Weights of a small contrastive image-text model: text encoder layers 6, text encoder norm rmsnorm.
Rows from block 11 of the image encoder, named by matrix and row number. Rows with one number belong to one channel. Each number is 128 + 24 x the weight over its row's rms, rounded and kept within 0 to 255. All counts start at 0. Numbers have three digits each. After the name is the row's rms in percent of the matrix's.
# convs0: expand pointwise conv (encoder.blocks.11.convs.0.weight, 128x32x1x1), inputs 0-31
# convs1: depthwise 3x3 conv (encoder.blocks.11.convs.1.weight, 128x1x3x3, trained with AdamW), a 3x3 kernel
# convs2: project pointwise conv (encoder.blocks.11.convs.2.weight, 32x128x1x1, transposed), outputs 0-31
convs0.0 098:157093142130139105118136085109119123116111109114112172129119105132132079113160161101135092157167
convs1.0 147:129143133114098096096108092
convs2.0 091:121098166163169103112106101128145115130094146127137096121150138147087107149170131089135101110123
convs0.1 087:115149123148136140119094104083152127148112122143107154153144095156143086111132141118088160179129
convs1.1 096:135172121086108135122103111
convs2.1 081:095109085091174151118125149143162120147123106116144179093141130122124126123129124100102157118165
convs0.2 089:105117128119137119159150148146132142163104150083173123144152078167111139162136148100143100136131
convs1.2 080:155149149142128131095086105
convs2.2 101:128094145125133151067109156108139136178125130119117147164134102127139116135137124112144152091073
convs0.3 064:136144149126102150121139176153120105117132147126157114143154122084077120121110153129172084103147
convs1.3 072:151183159135137145139135137
convs2.3 083:143114131135087126109117111122103134123133111110152145141165154159100131122130181145089103073158
convs0.4 117:130165103159130145093153115122105129129082136150122162130140113160100084130117116115108158180117
convs1.4 123:149181139151153147121121118
convs2.4 131:101128121075155137162129171134161095128157120111136149127152134112113155154084125138109118135172
convs0.5 109:167132090139130168127098125150080119170114082094093137148123121139111128137149113141132151105153
convs1.5 112:120107118101159135149081116
convs2.5 117:071134114179149127080133143136168112137113121136099138120101155108120118135147123131145122073113
convs0.6 099:098114158139144128142169091123146136106098111110166124103116140120147136156101093187108128141100
convs1.6 079:141108104158105149124082124
convs2.6 085:181154138115144072125151162088108125135118137197111127109122124126112155124112124138127114115137
convs0.7 092:151145090132137114068117090122145079134115163118143139112165132126112135099130144147110140117174
convs1.7 109:083121091128136122099121102
convs2.7 099:153138144076140131168130150126137162113092131146160166156118141144128139154084149136159124102101
convs0.8 094:118155153081107109153172129127147089151133125084112148159121090128136153122111139133113174115109
convs1.8 084:117136130103155161111163161
convs2.8 094:122128097145132067143127132192133104139113132143170149135098154151111105130130118134135079136139
convs0.9 094:114144133121150127130155143127156104126133106118151121146158122140164169112069136119126193093139
convs1.9 105:107092120148089149140125157
convs2.9 087:097147109152131127152140151120104128120180161128107096145135161100114110116127111122136141202130
convs0.10 106:099115117158151132123186120106095116124144071084113110095113118131142141118154110134150123110100
convs1.10 117:097109106099114099147161135
convs2.10 134:095110160115137120117109150143191110144125133105113152143150128101116113179097094114090123109138
convs0.11 102:137160149131124126109125105059153105154139151131129145122123148149114152179165109132118152155097
convs1.11 111:068118143100141139119132121
convs2.11 097:069106151108111065094115132133107105116128130134087104126157121154121117126115114140141137131172
convs0.12 102:083114107150093154129089149116135100100095160126119157105105105142134110115138123145077165124125
convs1.12 084:100097116099090149118110118
convs2.12 076:179129159174108118080111103133137104144104159141102118148121114110121096095142117132121167106140
convs0.13 084:105111167126141109127151116089171102097112133050122123146116128151140108128104131140136115131098
convs1.13 080:128153113126171129108170111
convs2.13 099:186144143159156123113149114187098111124097116113115107120103092112130113129136114105125119141169
convs0.14 100:090137171128130118116165124112172086114121099075146106173127125124127137132122107105160150129135
convs1.14 097:097169123109171127111127136
convs2.14 115:203120097160120116146102179136100125123119118118105124174104093139132124137145130144130119147124
convs0.15 078:095124084080084115140126139105124148139092117136136149164121111133115153147158120133157084160133
convs1.15 110:091119088107126115104108106
convs2.15 127:160157116142159127173099100118140123135107111120104111120118167162145128099117141120064159120143
convs0.16 120:160143141110105103126112146129114133137158094124112115141132164102139079176101143133100126158077
convs1.16 125:104099114127115116085146095
convs2.16 089:113131144184127099148120129151149125144094068123116162155133102113147112165147134131096138139098
convs0.17 094:107107099152120096154117139116168105166123133158124149135136114166130085135145126102185102145111
convs1.17 101:155166162136148151108109116
convs2.17 105:137104149095161055123112136096154163156154137110140121131141102116124142125136114125156146122084
convs0.18 112:104096122138123119146116143129122137171147162113169125122129182125106155122115153166166163161148
convs1.18 120:118122133123141092164172147
convs2.18 104:159138099083111111161126079091134133122108125186126133130114128118102150130119146102105104164138
convs0.19 103:104107122126124138109108139093127113142128128159113148136139138117102131099130111071095138208115
convs1.19 095:137113122155127065124126118
convs2.19 100:138112120155139151146161092115118122160173111119148130117110116125144108107117147156155146068081
convs0.20 107:126129141157131163137090092140124147171181093106125111122105139114140137124143139150101102141076
convs1.20 112:108105099093107086128131129
convs2.20 103:161123144099138120135090167158171080127139117108105128152125151118127111150144085090106101119132
convs0.21 101:142134130158123101118128120116184133111120094094124159097151136125134145068101145092105139160129
convs1.21 091:122132107118151106102113076
convs2.21 097:131097159113159109073146117167096106119079129133123163131152109138166126150117153126122121109107
convs0.22 082:135103116130151101108122102135125069176150143118131122112132158161153118136156108106179094126120
convs1.22 058:100094110133098139125085118
convs2.22 103:148170150150108130105142133060130132068137089134140130108114106130141101157111135128098128130125
convs0.23 093:076141108151142105171164117103182086143140160119145131130135131127143166133139157133118122150116
convs1.23 085:092116118137124115082096140
convs2.23 083:109072123175094172112112120103120100116140146118120126145139151137142145135146137103113127173171
convs0.24 112:119122153164137156114145109141114130146149102117207121139098145120107136159178128159135121134135
convs1.24 125:105107095098112085131120132
convs2.24 128:150133156110107125165079123124142109112134121118122129162164159137138104164132132071143090132162
convs0.25 097:139117137144166145118140123115144112132108130186131061140122144104119166145155139092169140138133
convs1.25 088:098122113151113135078143106
convs2.25 100:150100103116160128132100131156133166132123143131134108166087120132148158139088173170107125124162
convs0.26 110:116121155131117138128107130117128175111075138139123116112148120111179095132097121085077103118115
convs1.26 100:106160097106156107133099111
convs2.26 113:121157131080155145086122122149134124149137115059138132129123148119128096135123132141126143078087
convs0.27 091:103158173104129101139185130131137152099108146126123133090095096120164146131097149126131160121114
convs1.27 097:129145109137146101143157080
convs2.27 093:126174094151130146164126127161170118133126123130125124118185130161130114110164078120144107140142
convs0.28 094:102152108121138099104154119119116120156129127100128083152125114155095125137134158144160171088176
convs1.28 072:124161127136128119087093096
convs2.28 074:205124150138105114111139165125152150143131134132102128114145123159143126148165124179111141149143
convs0.29 103:097135127148128129149115154110131131147079117132099130124096087159175089151149149128114135078132
convs1.29 104:155111119137118097135087164
convs2.29 087:159141137133132149130102173115126130140164151184140116106079169115138100149159118150126121101129
convs0.30 063:134092165152154146124120120147146071095103156089120130117085132147110125130124145137087117160128
convs1.30 079:150136182148141154133142142
convs2.30 115:122125107091115094148159161112125162109159132124083091137095126140129129104096125097091139096116
convs0.31 102:082142145127108123159180139127137119125129154112128128057119113126142111141114116096133130073136
convs1.31 093:132188100125128134111118110
convs2.31 128:158142155081150141114121158154086165119140106101142129159134151110162114118131128129131095180130
convs0.32 075:148107072105125118102117115094123146137098155115141122152095122151132111119152117082116071119150
convs1.32 116:088107098118121151157146146
convs2.32 107:125136144158112154135136123141130120139145103128093148105177140153088131140078138149132147176174
convs0.33 078:072098142115101122138137130116096175115135114127158143130104119116124137108179107155083156145120
convs1.33 101:133170161150156124139118099
convs2.33 084:123144178095152127133127123132098170105121124146145177147084169130141131144114130131102129080138
convs0.34 073:135089129117131147080114092155174099118141113129140109140131157154113132057139123103124132115131
convs1.34 107:174129129155128169131133152
convs2.34 078:156106124112111124144130121088162124107126126084096088129081147167116120119155150116105167148110
convs0.35 121:156179150115155103148129121126160112148165063115113175130139098134110126124117136139119133157115
convs1.35 139:140135140095103125117094085
convs2.35 103:088080116146145150116135134129166114124113132132124130077137163125115169125152104159107075139122
convs0.36 099:109120099135140138118113158154119131129130128108199140161109073129138097104102108124167105131125
convs1.36 090:118081136119082133110114135
convs2.36 078:142166096137143129134121063160106094124107115094147093112142104091162118108146123123136104122124
convs0.37 129:139116190149125136146119161110164135115140170137125123084130154137150101143143164081136103127128
convs1.37 103:106089101116111134153151156
convs2.37 106:103139149150085098119155103102112158117145104130089152167120126116125133125086151152162103150154
convs0.38 097:154109170112100160162111115140163130125166092139104141103155102159120118119141126095104138093149
convs1.38 098:112161113150113079126107130
convs2.38 081:134136163096159146101125130101136118121141086080138172175136124154140152106132115146148167117135
convs0.39 118:158158141129063138140110108164146184137152134136121124109130128142115105078163133123117125114109
convs1.39 091:132158094123104160121095110
convs2.39 096:153151165155129116126162135099111119111149125060132137150117110130154140135133160176119113142090
convs0.40 091:118141124164151163148116114129116120126152114107147079128133151111165126097140141193150108094150
convs1.40 142:124102125083108083126122131
convs2.40 106:106134141078135116127091145138168092099113123158089119179098151122126115142141101124108106146147
convs0.41 067:136128154102115149091109167167142088120136140132159100139148114137090129144109102167135103089149
convs1.41 071:156146173154156137146138129
convs2.41 095:111112134117127129149114106102112160144135147087140115137119135141093140120110209088135090137118
convs0.42 094:121124145157153151123121152110090142150075092096117156112136119162158098163120140155132159116111
convs1.42 096:101153146086127144105155115
convs2.42 077:127132104096157154107112161108115103086152111106168173105155137107122116137120134140093173126121
convs0.43 105:081089106087153099111125087150135121113136136148139176154126115127136130091165122116150124138098
convs1.43 109:106096094120114107111114092
convs2.43 130:151167136118136150119106127118122104189125111102143105110137118154116138105146186141095083117126
convs0.44 118:118181102121171126112121149099101093141110126139106146147135097177101102120125111151100156139140
convs1.44 068:105110107155102173111114126
convs2.44 119:139136118158115169107091122163116124154148135108110153131136078136083082155128119132111135168122
convs0.45 113:116169114152119110119087111122117118142077135119117142080108107144136148137174139092082130144121
convs1.45 101:109097163092122146102146124
convs2.45 113:159113088160099124095131119153096082135113113151121102144113147161146162111105128146127086148147
convs0.46 101:143114102162121153162142154116151145170096112128112169093146111177129153130124149120120161160130
convs1.46 103:101116117098113076133137143
convs2.46 096:150121113117090150114138106117074131131094144116132182109081147129092126107148113133096129156142
convs0.47 103:119072141135128120109120124120123127100126137102162114128128140101158133106190113161152085092107
convs1.47 099:140136141132089125114074114
convs2.47 113:166122179111120132114108123126115129115130135105169093162132120116183155117143173113143149162132
convs0.48 125:130127164120104103173123156136160118147141147153127104162099168115112113150112131164156166140161
convs1.48 115:135108127109094109149172150
convs2.48 095:096119106087093139118147097116144118180123125170126121100094162092124151149147147142148126135153
convs0.49 090:113109102128144096140076106117110099117086112121122120114162150134137184135127105131146086103150
convs1.49 098:096116107120116120150169163
convs2.49 097:144157161127110160104146096128108114133132112118083147118119148153108140128070088116119170140157
convs0.50 074:095106122165133127118137127168117083104095165135124092129068114149146118123125118106124100104106
convs1.50 072:141161171152134158143137143
convs2.50 078:164122113121145116134115145085153115133148111108105124158107147176097184139088110115118141159118
convs0.51 094:165145122102125161065144138099124127170135153135098108135102092118116165148133144124109146161126
convs1.51 082:133138179146142135172131127
convs2.51 071:099097124120123126190092105099117153084133076120146079143138133143135137129113154124143130133129
convs0.52 089:122086117137129140170111106138114124182113112101172122127125141143130133110115076182137121121104
convs1.52 073:093114116106112099088125105
convs2.52 110:140144110121185101144111142098138100124154179127130143140135139150133117185154138139082114119115
convs0.53 124:120159154090109113152180140119122155122158145141136122085128156135108113105109123132188146100121
convs1.53 153:167142162099103100128130135
convs2.53 121:129099157105109142111127133100152161126157142150063103082127137120144176129144118112133106124105
convs0.54 087:100139100121158096150170116113134158136125157117125149141119084143177167128118175130128157120141
convs1.54 083:094104089102097124138118122
convs2.54 087:073114078122118085133158144101136104132098146166147106101138101144111141094109140122103132135137
convs0.55 101:094115126136142130155126167176102150099127119154123150166165153103133121100100139130173122120163
convs1.55 100:175150113164129105146123122
convs2.55 063:150114099121144093118089112124140142077124154166124132095144101115119155140101107098182123119136
convs0.56 091:136120066138178115113080140143132123151119134126127082129133172143126130148098140135131155139090
convs1.56 094:108130113124153108142168169
convs2.56 074:136145171127113150133165100165121178087114148130107147102147159146115115129133116111082097126137
convs0.57 093:118127144099166151116109099166091112120097134135123074103110110146145108131122127090083122123099
convs1.57 108:133181148098138134102121141
convs2.57 105:103132134114123129099126134223118129141116133142123091100089145138148112116123152120135117102103
convs0.58 100:128163152123135145130119106121164167149157115167130095141090179132121112113134154166127136166110
convs1.58 076:107112117123127145179130166
convs2.58 086:131112156074106142106097107110094119132114146125153181102155127134111147133111145090119090106142
convs0.59 095:107135092153169102107142107144158153146124165107104136125155101124179131116149129134087117152156
convs1.59 101:092092106105110131117095132
convs2.59 106:137082156171100089124126116118147144102094139163142085153130109118114106121104124163156135156133
convs0.60 094:084138105151111149173155155150110148143118152111144135113129129134149097098137125089141091079115
convs1.60 075:158177162142123140132137144
convs2.60 101:183136133110133096153071128113120135124136120161105084163124148126117132141117141104166109162145
convs0.61 103:101112162112123143146146145132166168111147112164127094073144139118159117077112142134118138114149
convs1.61 084:135157129134138125091080107
convs2.61 099:163126165120126085097136171150072135131139124118114135160098137108126123153094147146101109140100
convs0.62 072:154084136067161113119109099134127084100103125101093130106121132160143109120136112105114151141140
convs1.62 081:164142161138144154144137163
convs2.62 108:141121097133092123154125127060127146122146115116127090126101131159098121119085151095119123136170
convs0.63 098:155105115103105148083078114095123137133109149123172132111145148107138183109149148113112129152126
convs1.63 111:101117087101120089125112130
convs2.63 105:110088077126116168116119123115145138124112137144133163109154132157075149148103109160150142157105
convs0.64 089:131135093104117123113154072103115113114123110080125112136148086128150172106122107134108084142129
convs1.64 092:111110107122112124163140178
convs2.64 093:136142121096126106182110118101154155149145123089120113129132143148092139150068125165115106150127
convs0.65 080:105118145093131128138138116124095109118086099156160116155127100090113099133165113145090139104169
convs1.65 076:174158152144162137134128133
convs2.65 107:110139178186120129103102104089123150085114131113167142111131163123106109133107149115147121112118
convs0.66 082:128134134089152144106143128113143135159195184140168124138173121090128116119140132129135116115130
convs1.66 092:151117155147118146162120170
convs2.66 090:128121140147137097124089107109106123087132143118133114158150144157084146154170164094164107130110
convs0.67 093:159149141093135138119142141145131141119145157136164152118129187105185119102142139108126128078115
convs1.67 126:086095086128133128142115138
convs2.67 105:065105140172126174137125083170136105134109125153134140127121117164111140145112095140129142137115
convs0.68 088:157102129096152089120114168100102130106142095127167142143116136147142094103161101118096154117150
convs1.68 092:165162165115151122150124123
convs2.68 085:140129181168156136142101129112107147108117134085176134128110146132107149087104116141148122087130
convs0.69 095:119111114122145127150096125181129163133148105102117069196148163130136132114124123136130133124144
convs1.69 099:153138082145159104147140130
convs2.69 082:136117105128108109127152101089128099112127171143101123084107087115135126188130117117104104144102
convs0.70 105:135116119122160129100113137162121159098143092125105100175171143125158130071129124113149145138153
convs1.70 097:157125104171144107145152109
convs2.70 078:139139104151120090139126100100140154112120193121115127091157145118074104125127088125134129116104
convs0.71 093:097100120111142140136117123187130133140112149100115125148117137178138162102088147124182142132111
convs1.71 108:104106115111096119131082108
convs2.71 088:121145119146148145160117121118108192123115103137129134154094142091115125135122168136077142091158
convs0.72 076:145079150135122121111129121148163082130139145122116108092070093131100125112139125132075139141135
convs1.72 094:140155171147137167134136149
convs2.72 110:141130125092096119138149159123123137092151116125101084154106167163093128108109122100083152129114
convs0.73 082:127108069130092120112153155132126137131095147105115108175109133149109173138164100151119143141110
convs1.73 082:096114091104105102111115109
convs2.73 072:135158106122144108147105107096133111180105145135151107112118151105133140102134139178090165094144
convs0.74 118:134127124133193136146151143088120114115148129100164102102107121150137072139095093118133118110126
convs1.74 115:126154107102117096087139106
convs2.74 105:147176149123134154180114148136127111158124071129134102121104131116152133118114179128092126123110
convs0.75 094:154155104173149166128155122155107148170143112111136095097124117144105152150153116134119171122099
convs1.75 101:129139121078125140128079127
convs2.75 062:130149093147154149139144124160118132148141131119113104128095114152088172117085126154153171087116
convs0.76 089:148137163172101126131098123154157141126100087143121145119115090135146079133151145090128160148113
convs1.76 085:106126122121088136160165151
convs2.76 095:150115100097125154098109147116061171147123126124152166099141108118155133104115137122142095129106
convs0.77 093:115168176139092121145143130123186151129144126091106116142102132160115142126106129132149167150158
convs1.77 078:141119139155112143169104164
convs2.77 079:142128141153143143186146117108149111144112151140150154146101122151135141123107122127108067184115
convs0.78 084:107101156135159085131140124089127117121103130069172109139129142134127098094163121111101116113141
convs1.78 114:161148177141131139132100114
convs2.78 087:128134145120119088126077117063139136119090142110134068143109155105135136112136127129119101119112
convs0.79 093:137127124148091115096132118088065112134105165143081135136137145128097167105140133131143103106124
convs1.79 084:093128167094127150107118145
convs2.79 084:140124102108125098126114119179109123118120100146106144155147120137146114148113163156151076085166
convs0.80 096:150150116173133126142129149124116133132142103109152119115147157168149121109150066165108147088155
convs1.80 095:127134114173091110116152105
convs2.80 109:099126080105136136092148133103110156109136098102114172136114131138139140112116140151156152069149
convs0.81 071:153109106103118130116122139095122118123149162089149092211140132103134109139143106131108132138110
convs1.81 084:153180159120138130123153120
convs2.81 061:130130077127146152135098148083161137090155129136162128105137094126114112136144169146141156128166
convs0.82 110:079145119168195133119165109128119095115133110127128120138109162130111153144146093138132088132133
convs1.82 100:110128100167146171123129109
convs2.82 138:191114122119109092150122121102094120118131162174152135118154122122107130116079149121128153153107
convs0.83 139:102150098114161112120134144099132129112162090161116092121102176110142145128100146140107114164093
convs1.83 088:141106126119113119172163158
convs2.83 111:123117135122088144115115107100140137111103167155120126145152131126094166122141132078139146061139
convs0.84 117:101130117145128152149144121158153188141099166147121123091153121151137132110101148141077134095129
convs1.84 129:154094169142133117119147099
convs2.84 138:103169148085170113136139178121149130137139100153092123123117156115116131133148116170138088106132
convs0.85 118:097142143099131092131189161153105139120148160090135117097148122093116164140120099126143144122128
convs1.85 112:166150155105096101141133133
convs2.85 078:113077125121135163117104121151111151103197137127133115108134164114107170145141150118140157139139
convs0.86 093:148147097167105097123095163091097135135108128101146130126129115133132104084133125144101180150152
convs1.86 113:108106101129071133130129143
convs2.86 112:176076116138104109074153120119133126155104143119117117150129121154116154124160111165146113122092
convs0.87 098:103115119180111161155138104133141139132174103157129105128154172130150119114165124124124163167138
convs1.87 092:128155119088100154106116103
convs2.87 081:117134137113159164159132144092104163155180155110170147146126128168129151124124107130134165110116
convs0.88 107:102141190131129102127138112101140144106162117111134088121139152142121140133090087110141180145136
convs1.88 088:125162098110129116106094095
convs2.88 098:087120134142110117143085161152158108110133084108115124169136093126161157115123148135083145140137
convs0.89 096:158091168152122097084140124148131101107115097119099132152165129114147135131123153137126101173162
convs1.89 072:093130106101120093103113103
convs2.89 106:117148174132142137157122100126145155103101134117160148108142177104104122130162129077101107154117
convs0.90 148:133124165138089133142168111149157169128131110105118140100148095166112149086170122129156119147132
convs1.90 114:126146118129096132121188129
convs2.90 145:158104111119126185111080138130126160117132163181158118108145149126156146125138145098106138126145
convs0.91 106:132136125122089140130155117109158123136122106133114086165123083142178106156141150162096136109094
convs1.91 057:113098088142144140108108096
convs2.91 083:134108149132142120178134123113136103139090122117144144129137153113149156145093075131108161071112
convs0.92 101:130134158086097094180132141133103079110152113117104158112123105102119113125105147121160130121096
convs1.92 108:163129147133146144105091095
convs2.92 111:158112083170136126098113176113128121101126153157139118105151117161121159120139108164086123137144
convs0.93 108:139120119090132097123104147137131105107092134142121168145171183115098104124145123139153090093133
convs1.93 079:105091127093094142126112149
convs2.93 070:062111158089120148163163098138141107148171110115145111133146146134151128129163140133139146149130
convs0.94 077:139121076090120104129112130146138101125101157137156124168112078133139176138134120162118092139132
convs1.94 074:094120090115122111094109106
convs2.94 090:151151117124154072160114116119138142128122151141154156101129131122118156086137160147064111116137
convs0.95 094:110152152131137110134142130099155085124143123040134140164142142155159130118108141121147129140119
convs1.95 111:117119106161121149167118164
convs2.95 104:147173177131144096178152144123097149134144143137114129137102157125091097134130154106140110127094
convs0.96 108:105138177118143119202169119117112135138135147118117107151138093118139123103131135136118100088099
convs1.96 099:091124143097123146100131167
convs2.96 104:126158130086126149161165103128136106118178126122153157129122113151100100120165140112103093162146
convs0.97 097:108149120101139120120210130122129099120120100094112104103129119139162108119109128115121175154120
convs1.97 097:116118118167120157127108173
convs2.97 078:118187161146119121161155159094105136132171139128134099162110146103110092118104157129137129114133
convs0.98 125:142125161133114138126102068130104100108088117115131159099135097104127118157080134097157142134120
convs1.98 103:116105142110172128116097097
convs2.98 135:089139109093131110129171104141144156103139153186141142151125138125129140092159122115130076118136
convs0.99 096:150169141146134132185112118115128135146133125117173129134148136118172085120119086154087121151114
convs1.99 136:082124138107126148089148142
convs2.99 105:129144121086130190147158130118126128116160093140091142145141108152147103170119168135141129136098
convs0.100 124:146109133142168107113140127110146144132174076152106160094131122119136095138154165087143121153115
convs1.100 095:116119137140146157156149177
convs2.100 080:142148110132134099121132121141145124084151182087172109124137134100098165142125123152143098110163
convs0.101 074:107098137136134126117132134187115072128112136148096119112129145129096080129095111090103113118148
convs1.101 079:146162158129152166130107148
convs2.101 086:143110092153099100108129186101150140111156132139136095128115165169151149117112168140141145122124
convs0.102 092:111111134156144159079122112123140081137113116120138099115158126166140113122149089096135120168086
convs1.102 096:109079124128098121097108125
convs2.102 082:137103144169110146107112099084133105098137113063124146148112153108154111127153094146115116113134
convs0.103 116:153152158125123105153116090131142112115159092182137117142129149144108180084152134160127130124128
convs1.103 092:127106098095163114149121156
convs2.103 112:092141110135102125117084112117146083112106154142110131122158125139103107104140118073132176157134
convs0.104 101:110142104162119150143138100107150144130152119119180124150151068154149126092105125100142115136096
convs1.104 115:133127068147131113135104109
convs2.104 093:168132141115123161117115115117087087099132126113107113137128127154168123143099122154088116073155
convs0.105 096:137086171166142119146139115119145141123148106150157110123120150170155134125127100184148111102097
convs1.105 077:132120118171096150091117118
convs2.105 116:154121097163142120112147162110100104091150123184151123127117117121181143097107130161128124146140
convs0.106 110:148112142097066103137117126122088153086131121108112155098128163138101126142166152133120099123147
convs1.106 115:086099086119122109139143133
convs2.106 127:123120134161164156116149158156154076150106146119157111121156144160143132128168124094106162118117
convs0.107 103:101144154102122135148125143118152106109101170123109121124094154195155136126083137140106152110140
convs1.107 082:098135117100115093108091114
convs2.107 095:116119113154137113096106109149130119076113158103094158114171140165119151133142159116107171128110
convs0.108 102:174121142091120084115128101055113142124121132119144116132103159150123107157138125091113137112135
convs1.108 097:154123102143136097128110081
convs2.108 103:116157141126140154154106130161127147153146086102086129136117105116184119132138163132129139081100
convs0.109 126:130084126140120137122135160129104117132122110144099160092151088088137108124089148119115168178120
convs1.109 142:099129099105115100089131107
convs2.109 115:124128092158147113134148106166129097144112125120181158133115136135124083147146101170160099138108
convs0.110 099:132157156152093134131135159092146084099144113087146138159136128155144110125092127147154155166120
convs1.110 071:119129104145136111173147089
convs2.110 077:142159126129161083141177097111125153093112144107128126143134129131134067091100122122109135097128
convs0.111 097:091098108134120129135126110106087121111090141087122132139120103110187127086155122100139106141153
convs1.111 134:143151150129136139094116079
convs2.111 097:127139167091101124108083124101103155122121145126117160097123173129156108140127109128125147072145
convs0.112 105:120130090126113115130080139119095101156110134055115132103126089120129149162135122129140157101124
convs1.112 074:116107120118166140139082104
convs2.112 098:062119099153113118134138132170139136126130156122094117145145200132115143124133121153133106141145
convs0.113 089:187101147127117099115147122093090138131099139168146125099117122109118130127139135179151085111129
convs1.113 098:091139172091118143129135133
convs2.113 076:122131165111096142091143130092129135125165131110130135170138119128176137135113114146131062137092
convs0.114 093:096136103132146118100110124192158128141138156123103127160140116120118127081179142147117141155153
convs1.114 096:154170117119152124102163121
convs2.114 092:148151072128158098150129109100106148100179129143127133102137153119126117122096111113157140084106
convs0.115 082:134175120152108122105150084081135129146113133095144115079129114153129132110134118147169135084123
convs1.115 082:099113132081139132088118132
convs2.115 066:126129166137142147122140097169113166106137083099138162138111106142083095127129121131139164113092
convs0.116 095:169172112117144134132140089087103147127118159132104166115083126137142126172135133162127142158126
convs1.116 096:101175136107135154110153136
convs2.116 080:147113088163107118147078102097134107130170160139099113125163127116141151125101125105165108114147
convs0.117 097:135128147155142147134131081098102123136162112086145095141147115112174140154151116153146102083125
convs1.117 112:100128102095115079123126124
convs2.117 119:130132128095109144133089143147161106104126140132101102200103156101117129157122094120109116154140
convs0.118 104:184088122147116123099125145145127169123135140132116100121145134181132117154162129153110149172109
convs1.118 099:107140130155117137098081103
convs2.118 103:126099158162137133119121156122122106155151090119111114142126132157184119187140102156111150153132
convs0.119 111:106090157132154144140082103108113084152128098130139105109098116145140152149130118154160091133094
convs1.119 120:102124098094120082134116130
convs2.119 142:112136158106111128163102124122156122094124156128108143146137165088119109178128118076112096135154
convs0.120 110:124121106141144126089120141117149108144117085095110142113114122132127066124153108156155159074117
convs1.120 073:117117100131095159143169115
convs2.120 112:122131100180122116101082167135142118116118118097105150117111145110128120121113122153126164062127
convs0.121 095:111118117129125133090122105068128100132160129114138144106069155112138133147163155149098098113118
convs1.121 091:135118097097105079114130131
convs2.121 088:138103130089098131134092158138121058133135153116129146167121107088142121157122162099119133126127
convs0.122 106:160124163132122150179108169124105092140137149149147095107146115114115120105132077085130133118131
convs1.122 133:160120174148099137146116142
convs2.122 132:134094095142117086104111125073136109114109143090132124142155145131106158112144091099129091115156
convs0.123 116:107152137141110155148179115151132140113114106111112123072158087152125133087163124128130142163141
convs1.123 106:150105144133121163077125121
convs2.123 101:160189153126135137125142139114154154163129132147107114144121108108128106138154137130113051136118
convs0.124 107:079151128095132138134133146118139137130144152175120147115115133111189089097081138131135123107151
convs1.124 099:102092122114107146120082127
convs2.124 091:140147197135126129133155125137136140134157160184149153133143112124120100130092168119115161144143
convs0.125 092:156114093153114154126100108153107110109102162137118151134123106191096130098168146120122137112150
convs1.125 093:096098090129133141149156146
convs2.125 093:111098142166097168095120118115145074095111145168115140143145132134086142124110109134113137147157
convs0.126 136:095137102146142132121195106113134154114114119125114085119131091155130129114105114130125176166155
convs1.126 136:099097113160162153120117113
convs2.126 111:134144138105146131131133149145088076133139156097112157158124161105078076138130130129131100134107
convs0.127 109:117105130180161091104119145139131128143115127131146142088146104140165067147115119153097150139133
convs1.127 094:118084106129119115106094101
convs2.127 107:171107165138129063127127101118116113136107143121145112158135109137101132145123129141146160186102